{"horizontal_flip": true, "hidden_act": "leaky_relu", "optimizer": "soap"}
Rows from block 2 of a small image classifier, named by matrix and row number. Rows with one number belong to one channel. Each number is 128 + 32 x the weight over its row's rms, rounded and kept within 0 to 255. All counts start at 0. Numbers have three digits each.
After each channel's rows are labels from the 100 images, of 14976, where the channel reaches its highest value: "strongest on" is what is common among them. Only what is clearly more common there than usual is listed. The data: dead-leaves pictures: piles of overlapping shapes.
# convs0: first 3x3 conv (model.blocks.2.convs.0.weight, 48x48x3x3, each kernel summed), inputs 0-47
# convs1: second 3x3 conv (model.blocks.2.convs.1.weight, 48x48x3x3, transposed, each kernel summed), outputs 0-47

convs0.33:141091146049154106100129098104117136067172051106119097118139126130156093115125176153130152143130111114062178149139150107065128092130084124121081
convs1.33:094159107131119123147181100150126126047141140178159119084090134092085090148204102147129117159134125167096132108092098154176185081131101127098139
strongest on: vivid; flower

convs0.7:122080151029130164106177155114122131162103120157132122149135080117156072165094038113131130087125101112132128117113115166079108102140083113151125
convs1.7:071146116092127131112152128155129145095047133094172112102121106080076122184136105142107134174115083162120095056117117143150138052123125107106162
strongest on: vivid

convs0.27:080066184115141163119164177171143143173088142127149168102095061140139108109112100120123105073101115121163080093112155182080151124148133135133168
convs1.27:127127127098142136155125159188091112081061166065102118092124142089082141151093132076101155149097142121116166071155105208161126131148134118095129
strongest on: vivid

convs0.40:168135120167135163077071127084136154176160113103144103116088147104083077165106074143118114188129049147112156157178099104140096122147132107141112
convs1.40:170133122177130184072094183083146160098118089133128148166149062093152098150130134158140113168182108090124115147184161086115146142132177151162132
strongest on: grey

convs0.26:109125126087163074156051110121137126081145149129067082069109123113102133079116137150148154146147099095090137154077140117176090109135065143168108
convs1.26:139137122118110092151195095166116133073168126128118111087119196092112182129100107140118076112163073126088104112089101151084158157126092131090071
strongest on: vivid

convs0.11:124124119093126112117101006150117155078135070088096141092103124109125158114139075154113137121177150065103103129130115150085154154127101134166146
convs1.11:134176171184103089180122120061090104121160106135128086160122104114208097116103086119124116116157172104130130142082120098127096140096128158200124
strongest on: vivid

convs0.15:131187129141150113121108131121144151091159104161047068061109134077164099077140164133180132168137136119124113168078125092171114130146087141145099
convs1.15:135127126116061118127119040136127085112164128113131088137064162093093120104147109145127082127149089097099121162099177088119111120105099075068087
strongest on: vivid

convs0.23:091113114084118122103092122148159147118213161142141143089158143166099074157157089112129146220056132110130136115174145168093148124115142142147140
convs1.23:138116150128117160141138188158107107091230127099130148149098071178147104129146103071097152156087158155172167119135109167137123087116146097142172
strongest on: vivid; grey

convs0.29:083147123068139147075071097158114118135128113089112078084092130087074201115151123155150115083134076080130132174156173152102139132101111120125130
convs1.29:134079086084095130120089097101122202109157096125133120091115105152159179174145214121113161158102109118158118103121059128112094090153115097142116
strongest on: mixed sizes; vivid

convs0.45:147078123172096113112182130096123130108140141063101089091098107060151167124142136131138168092163129118133117194092171056160136137123095104112088
convs1.45:156134115068104191093084056166143159137156109051131094137151103133104140147126125162075088098153109126125117130163121110086115151069128108085102
strongest on: vivid

convs0.30:177159145102107186222093055111106130141150111123100108108139129107147085139051123135103131114117108104054141112130084110112093145148098140133120
convs1.30:114090142197162168097172150099114112109070141114098113138120034099122136162126127111150168121101148106146120171176172121113152086100170127160172
strongest on: mixed sizes; vivid; grey

convs0.5:173145127102099180079114181101113135106078059132135151108115140121106125122106029131137164155083141082101123105143124113090176175165108133127147
convs1.5:089106150092134173091103075110159110176099130134114120123132097059113159151129094088154060109095095112114117140189163114076134119077099121074149
strongest on: vivid

convs0.25:136083137119164130112097093154086105099091118111169183162120060080145113102061146120128133161164106159117130139102139114158115018139132150134132
convs1.25:106124064141094117109107106104096136159168112137105155127164082136077137131157108114146113154182173149156236144156115149136191119105143173104139
strongest on: vivid

convs0.43:118139099100069208144135144165122140147119132156124095134121122140130142153130127122000127137135102104183134116114108124130085130127058091109098
convs1.43:099134130079092123131151071150151120084137188143133105144119133124148191143150134127076089156095130135128089084138206165116151058065127129093137
strongest on: vivid

convs0.21:124167123160122140094072186168183127080136124097081084128101122090116128122179075158083137172160108060168125111147186102137123131103118124102123
convs1.21:134087059123108144136133107123166156149093109150171153100088091143169157114088182084104137132117135130111106067086062187152170103177142133149139
strongest on: grey

convs0.35:092038141114132131172097075152144116125112139176133120155139097145105140135149127139115135125075092138082131077134111179080106035143134128182133
convs1.35:118115183130175157137088117143135094099103083129138055135145117123129140064139100146109113072117124083116158082144154175082115072087097116085177
strongest on: vivid

convs0.36:093045133120162097153147084155171125104104137144090110063118131141116149085103193132154136106155108124094141104121115158116112037136082144163150
convs1.36:128089078142103113144101084130032127157121069082089140134138175115115098093125153175089093059128117118091130111140101147080126139152098121093109
strongest on: vivid

convs0.42:059147087101133205151132067159106143106110138134127126139096125157129108108080135136095100103186149123133134084087103144084116067092181104093159
convs1.42:176151107190124170097114116131154098134159209114081124119121137146157109146103083151070117162140175123089101160118140110078068178080131135133104
strongest on: vivid